{
  "model": "contrastive image-text model",
  "encoder_depths": [2, 2, 4, 2],
  "beta1": 0.9,
  "max_precond_dim": 1536,
  "adamw_lr_other_params": 0.0012,
  "batch_size": 256
}
Rows from block 6 of the image encoder of a small contrastive image-text model, named by matrix and row number. Rows with one number belong to one channel. Each number is 128 + 32 x the weight over its row's rms, rounded and kept within 0 to 255. All counts start at 0. After the name is the row's rms in percent of the matrix's.
Before each channel's rows are labels from the 100 images, of 14848, where the channel reaches its highest value: "peak on" is the class under the peak. Only what is clearly more common there than usual is listed. The data: seven-segment displays showing three digits. In brackets: how many of the 100.
# p10: first pointwise conv (encoder.blocks.6.p1.0.weight, 320x320x1x1), inputs 256-319
# p20: second pointwise conv (encoder.blocks.6.p2.0.weight, 320x320x1x1, transposed), outputs 256-319

peak on: surround (100)
p10.277 100 [107  91 128 116  72 115  95  72 112 114 113  85  92  34 107 108 165 119 157 185 182 142 119 108 158   4  84 141  63 104 105 115 100 107 112  91 112  48  95 118 129  79 115  78 131 120 111 103 184 180 113 105  80 134 134 119 119 185  99 126 120 156  99 119]
p20.277 108 [133 136 110 127 166  92 114 148 122 165 131 171 125 128 123 111 137  89 131 144 139 140  64 160 102  62 127  99 127 118 137 106 125 113  81 183 128 150 106 126 109 151 126  78 136 114 208 109 167  92 164 125 150  75 173  76  64 131 173 119 153 168 102 107]

peak on: surround (100)
p10.210 106 [115 187 112 101 107  98 127  97 151 154 114 135 125  58  94  96 149 119 124 154 196  65 137 172 166  46 117 119 111  83 110  91  82 111 126 126 111 102 108  86 112 130  84 121 149 116 115 100 164 123  84 144 176  84 140 144 166 178  99 131  84 123 107 181]
p20.210 113 [119 119 126 118 188 155 189 129 169 144 180 114  76 199 173 114 132  54 131 105  76 133 135 134 177 111  86 120 146 102 104 141 140  86 130  95 166 126  94 125 163 105 158 144 114 130  90 106 111 121 145 154 140 143 155 155 151 118 105 131 157  99 112 164]

peak on: surround (100)
p10.307 110 [239 142 147 139 130  91 121 113 129 142 177  75 145  90 139  91 133 156 172 129 131 112 136 148 125 107 120  92 164  85  97 134 174 112 125 114 163 154 114 133 102 166 105 175 150  83 116 113 143 176 144 144 118 117 101 161 132 181 104  95 218 168 120 204]
p20.307 098 [131 139 188 150 136 115 114 177 166 120 130 161  93 138 140 103 154 161 155 156 103 146 105 135  57 153 158 137 162 131 123 117 153 172  75  86  60 105 148 170  86 167 100 147 170 156 255 128 150  97 151 126 116 115  62  92 134  96 130 125 114 103 151 108]

peak on: surround (100)
p10.43 094 [ 97 132 103  85 122 105 138  80 121 169 123 130 122  77 132 124 127  94 144 109 114 161 133 127 162  72 117  92  88 136 111 113 121 113  99 174 127 113 123 110 165 132 142 125  93  58 160 139 114 102  76  93 136 135 125 106 125 154 125 124  92  79 139 131]
p20.43 100 [127 108  68  90 109 128 109  87 120  94 117 108 113 131 167 161 142 168 201 149 135 157 134 105  94 140 131 140  77 153 109 114 126 162 139 135 111 124 172 122  98 130 126 109 135 130 115 123 150  77 127 104  94  99  90 119  79 116 123 129 146 126 140 115]

peak on: surround (99)
p10.238 094 [106  95  82 114  74  81 110  69  80 160 205 106 170 158 116 114 106 118  69 109 104  76  95 107 136 124 126 126  99 125 125  74 124 147  88 153  82 157  76 109 140  98 144 141 109 141 173 103  68 112 176 134 124 148 102 123  90 116 109 149 132 103 165 131]
p20.238 094 [107 131 114 148 125  97 100  98  98 120 111 129 100 111 145 126 118 115 148 110 146  74  89 104  98 134 137 144  92 116 161 168 104 109  93 145 183  70  91 151  76  72 126  83 122 138 111 115 154 129 143 106 127  61  63 176 168 121 114 154 135 127 142 106]

peak on: surround (100)
p10.157 094 [116 157  93 125 202 128 105 142  86 108 111 115 166  73  86 127 186 139 111 151  87 135 135 140 102 140 107 101 129 174 112  92  66 133 124 127  71 193 124  98 172 194 148  74  51 160 115  85  71 107 139  90 107  90 125 184 106 104 119 100  88 108 127 127]
p20.157 099 [113 202 132 136 159  73 118 137 161 164 155 182 157  99 143  99 146 153 140  97  96  28  90 152 137 120 151 136 163  99 127 102  64  79 135 163 106 157 118 113 160 144  38 111 163 163 144 133 117 104 145 121 147 130 137 167  65 107 116 103 128 131 118 155]

peak on: screen (87)
p10.51 102 [ 95  78 106 151  78  73 164 140  72 163 115  65  80  93 174 125 116  99  92 136 187  56 126  68 137  75  94  93 179  82 137  97 163 136 112 106 186 107 161 126 113  80 143  95 117 127 137  67 130 163 105 109  96 151 128 123 139 174  97 194 150 164 138 134]
p20.51 098 [155 132 117 118 106 134  75 113 169 101  89 140 164  71 134 108 123  71 111 155 113 178  97 175 183 114 140 137 148 111 158 165 144 132 100 117 170 138 136  81  82  77 122 121  92 133 159 158 160  74 125 128  76 205 146  71  59 114  81 101 181 105 104 124]

peak on: surround (98)
p10.129 101 [ 62 118 130 140 104 102 138  45  95 122 117  93 126 115  91  88 132  98 197 130 102 146  76 108 165  80 109 130  96  96 109 101 115 107  80  83 115  82 123 120 154 121 143  86 124  98  87 115 117 109 206 178 138  73 123 182 151 186 113 123  92 143 126 117]
p20.129 090 [117 155 160  87 137 145 136 114  90 121 157 122 200 192 175  77 159 129 146 122 154 130 143  89 157 111 188 166 193 138 133 204 169 141 170 168 165 111 149 141  81 108 131 103 118 126  93  51  99 159 116 174 160 162 151 153 111 123 154 113 144 136 109 140]

peak on: surround (100)
p10.17 091 [121  60 142  74  83 111 112 110 103 149 177  70 118 208 112 147 159 104 137 124 153 100 121 159 101 156 134 106 117 119 133 136  62 136 176 106  98 153 101  95 114  62 103 180 173 139 102  98 108 122 130  97 156 171 143 119 138  82 102 119 117  80 108 165]
p20.17 098 [157 151 121 132 151 123 112 172  92 176 127 105 107 130 191 140 173 133 181 134 112 163  81 100  83 143  89 117 121 116 165  94 128 117 126 170 164 142 118  95 143 141 146 109 127  93 152 140 141 108 131  95 133 154 123  85 144 127 112 119  82 116 130  99]

peak on: surround (99)
p10.63 124 [148 186 140 178 167 136 147 151 109 142 108 177 196 183 119 132 161 137 137 149 122 156 138 114 146 170 112 120 165 133 155 135 123 142 132 127 150 166 168 160 153 120 169 178 173 181 144 138 157 126 163 137 156 116 129 166 124 156 170 169 138 126 119 187]
p20.63 128 [152 139 146 164 162 171 120 150 152 142 125 153 149 132 177 123 165 147 140 138 149 168 148 130 174 122 157 162 176 181 175 113 148 195 154 158 148 145 144 151 133 163 131 153 119 167 124 149 134 173 138 140 122 159 144 174 115 123 159 135 113 152 176 101]

peak on: surround (100)
p10.265 092 [243 138  83 135 120 115 113 116 148 101 111 111 147  86 111 111  93 116 109 126 131 126 122 181  66  76 117 112 119 149 137  86 124 112 114  86 183 117 154 105  75 113 151 125 127  58  98  92  60 138 113 144 135 133  57  93 105 146  98  98 198  94 101 140]
p20.265 093 [103 145  92 142 113 142  86 147 160 131 144 122  99  67  85 131 145 101 151 147 137 136 153 136 163 105 102 141 170 119 100  56 149 103 152 182 111  95 118  90 127 160 161 103 106 159 121 143 148 188 123  87  97 123 174  88 108 129 131 160  93 163 139 106]

peak on: surround (100)
p10.176 081 [117 100 115  96 102 107 166 123  64 140  69 124  87 152 105 130 134 114 134 126 120 114 139 204 131 138 154 142 101  73 141 106 100 101 113 104 129 118  87 108 129  74  80  77  82 113 116  96 116 110  48 124 121 129 125  91 122 187 111  86  79 139 123 138]
p20.176 109 [123 139 143 110 113 112 121 166 176 142 127 185 104  90 145 138 132 120 129 178  99 137 152 100  57 138 132  94  78 136 129 135 166 148 111 152 126 150 122  92 124 140 109 137 131  57 191 155 168 100 139 139 126  69 152  73 131 134 159  94 121 134 119 145]

peak on: surround (100)
p10.168 083 [150 101 131 108 113 107 112 185 128 161  57 116 178 140 107 158  99  86 100 148 130 123 140 134  89 156 114 115 122 140  84  92 119 110 120  45 120 157 135 113 126  79 118 142 132  80 122  99 107 162  77  38 147 107 121 140 139  84  97  97 162  55 116 147]
p20.168 099 [135 128 123 108 122 148 145 112  44  98 103 115 153 144 128 106 142 158 163  93 101 152 145 159  94 125 151 115 120  62 152 113 125  98 104 159 138  51 119  98 188  94 142 109 162 125 133  78 108 100 139  98 119 167 135 125 138 116 118 160 121 126 129 129]

peak on: surround (100)
p10.143 088 [163 148  84 107 114  84 158 122 155 175 113 135 108 122 159 128  92 128 106 152 117 174  84  98 115  88  96  91 211 145 109  67 135 136  92 151 114 161 163 156 147 180 128 115 123  93 104 165 129 154 159  62 138 123  94 170 148  99 110 122 133 126 108  97]
p20.143 096 [125 106 102  80  85  93 133  97 208 135 161  75 133 138 156 155  98  80 138 101  91  97 101 141 116 204 110 162 148  36  69 136 172 159 144  91 129 116 115  47 135 147  72  97 129  73 159 148 118  69 109  96 132 148 126  82 115 143  95 122 150  95 108 123]

peak on: surround (97)
p10.58 108 [ 74  98 129 136 106 100 142 100 117 130 152 107  91  80 164 103 101 120 101  64 127 108 117 131 126 126 107  77 127  77 106 110  67 108  89  78 145 160  78 159 127 168 117 120 177 128 126  96  98  82 122  79  81 122 115  97 114  95 174 103 132  88 155 105]
p20.58 102 [137 155 100 150 168 146 139 109  98 133  36 162 136 161 136 136 144 117  81  62 149 139 134 124 101 157 129 113 129 139 116 140  83 171 125 177 179  53 138 134 107 113 172 154 164 143 101 154 119 142 126 138 162 163 113 154 183 125 142 145 126  79 122 183]

peak on: screen (95)
p10.110 094 [ 96 155  95 112 106 116 219 154 118 138 121 134  93 154 161 110 128 181  85  86  85  97 118 142 100  95 104 106 115 116  92 130 164 131 134 160 109  87 203 129 140 128  84 104 109 118 122 142  62  98  82 120 169 148 174 123 117 136 148  90 138 130 101  99]
p20.110 099 [ 87 139 125 115 115 130 190  83 116 152 188  53 129 182 164  99 114 144 123  82  68  97 119  87 132 170 120 106 144 112 102 161 114 169 135  61 189  96  79  94 113 132  68 101 106  98 123 180  97 143 118  49 179 107  69 105 106 168 102 131  83  85 147 158]

peak on: surround (100)
p10.174 090 [134  83 110 113 129  90 103 107 137 113  91 106 126 192 108 148 118 132 112 141  93  81  74 136  90 168 112 148  61  77  98  83  98 104 122  66 100 158 136 121  68  66  90 202 124 138 114  90 136 138  98  91 121 136  83 102 125  64 121 121 163  95 104 133]
p20.174 097 [125 110 110 102  59 108 136 177 123 137 146  76 142 121 108 149 158 177 105 106  76  95 123 138  65 159  82 115  61 144 142 149 107 102 136 138 128  55 107 116 135 142 113 110 156  42 125 101 163 147 127 107 109 117  96  97 116 162 145  98 142 124 138  80]

peak on: surround (100)
p10.68 085 [126  99 113 115  87 108 122  85 108 130  86  59 144 146  84  93 125  85 113 129  89  90 131 108 190 140  98 117 124  89  80 125 109 130 148  97 132 151 165 163 146 137 107 133 174 108 123  93 130 100  91  79 107  93 153 138 106 166 120  95 118  93  65 101]
p20.68 093 [133 128 106 107  99  91 168  95 139 129 129 107  93 158 130 155 124 139 102 154 162 119 130  99 113 131 131 137 110 203  91  94 134 117 124 127 127 152 106 112  97 129 140 139 153  94 144 163 152 109 161  95 116 115 165  83  86 157 142  98  86 102 140 128]

peak on: surround (100)
p10.189 108 [ 96 201 105 105  69 125 147 111 127 103 146 140 160 114 152 125 127 121  98 105  85 160 168 115 169 111  94 115 156 144 138  98  92 118 113 125 112 145 141 231 160 135 126 104 131 186 107 118 135 109 163 175 136  75 166  91  85 120  91 114 105 150 133 117]
p20.189 092 [106 142 116 126 145 134 203 116 117 150 153  88 198 146 157 149 139 165 177  72  98 117 146 133 157 151 128 113 132 150  81 135 114 139 149 145 121 121 178  88 141 108 146 116 108 137  57 156 107 148 163 152 127  71 141 143 127 143 160 125 172 135 135 184]

peak on: surround (100)
p10.72 088 [ 80 176 166  94 120 102  86 116 120 121 107  67 171 123 100 105 210 146 101 207 185 113 133 145 189 114 110 111 113  96 112 105  99 103 135  74  49 123  70 134  89 129 135 119 185  87 142 100 102 130  90  45 109 152 144  87  82 148 134 134  80  63  91 150]
p20.72 102 [111 134  88 111 131 191 118 142  71 128 143 135 149 155 172 135 127  94 168 125 103  87  96 151  65 209 123 127 131 109 159 139 144 146 146 111 126 126 145 142 123 148 128 123 144 126  76 179 142 114 103 122  93 174  85 150 131  99 165 120  75 105 169 140]

peak on: surround (100)
p10.285 088 [117  53 156 134 100  72 170  54 168 138 108 128 137 110 155 110 103 105 169  98 203 118 125 155 133  99 103  78 132 102 129 131  82 116 116 163  63  95 102 132 180 115 152 126 140 143 114  70  93 133 119  91 109 126 156 119 102  78 141 135 140  55 115 206]
p20.285 105 [ 89  80 145 112 111 109 159 167 160 166 133 156  90 156 162 113 173  91 155 136 139 135 121 139 111  96  68 136 117  93 115 140 107 121 143  89 122 158 116 132 170 140  82  99 142  84 133 150 146 118 131 150 114 149  60  88 115  94 152 143 163 106  83 148]

peak on: surround (100)
p10.280 097 [144 169 123 117  88 115 105 109 122 128 170 176 107 142 139 156 131  95 123 118 139 134 126 177 143 100 117 169 152  96 135 148 115  91  99 182 102  79 105 207 162  68 168 138 143 157 116  98 103 127 159 139  91 129 149 151 135 172 110 135 121 130 185 178]
p20.280 086 [123 111  59 170 129 190 117 122 125 103 172 115  93  72 126 159 136  49 167 154 149 153  51 153  95 121  99 121  84 110 143  87 195 124 116 128 191 143 147  78 118 129 151 109 101 183 140 113 166 166  35 116 161  61 136  91 138 146 136 152  92 128 110 120]

peak on: surround (100)
p10.215 077 [ 94 103 116  74 109 102 105 117 138 134 113 116 168 136 118  96 122 131 129 111 156 106 158 123 143 162 101  73 122  62 115  76 124 106 122 152  82 114  74  98 154  84 118 120 104 111 121  86  85 111 100 100  99  62 142  87  84 121 118 145  49 116 110 146]
p20.215 094 [132 143  56  63 103  96 146 101 142 100 125 111 128 141 143 154 112 128 127 139  95  88 128  99  83 170  98  80  98 103 149 105 100 131 148 129 131 138 163  74 191 113 101 165 134 107 126 121 175  88 164  91  99 107 167 102 145 161 145 113 150 150 120 150]

peak on: surround (100)
p10.303 101 [116 117 134  86 160  88 107 109  76  50  81  93 155  94 134 105 138 207 126  93  69  56 130 127 125 105 101 119 111  75 122  74  96 141 122  86 129 116  67 140  70 127  93  82 125 182 104  89  84 101  96 128  78  78 152 131  78 141 191 129 145  81 115 155]
p20.303 087 [110 167 130 161 132 166  99 141 194 153 151  83  98 104 110 142 182 145 107 143 123 115  98 108 140  79 131 232 110 157  74 104 126 143 135  72 119 106 138 174 108 141 127  84 118 142 134 117 122 109 148 180 164 132 114 145  86 131 117 120  88 180 108  99]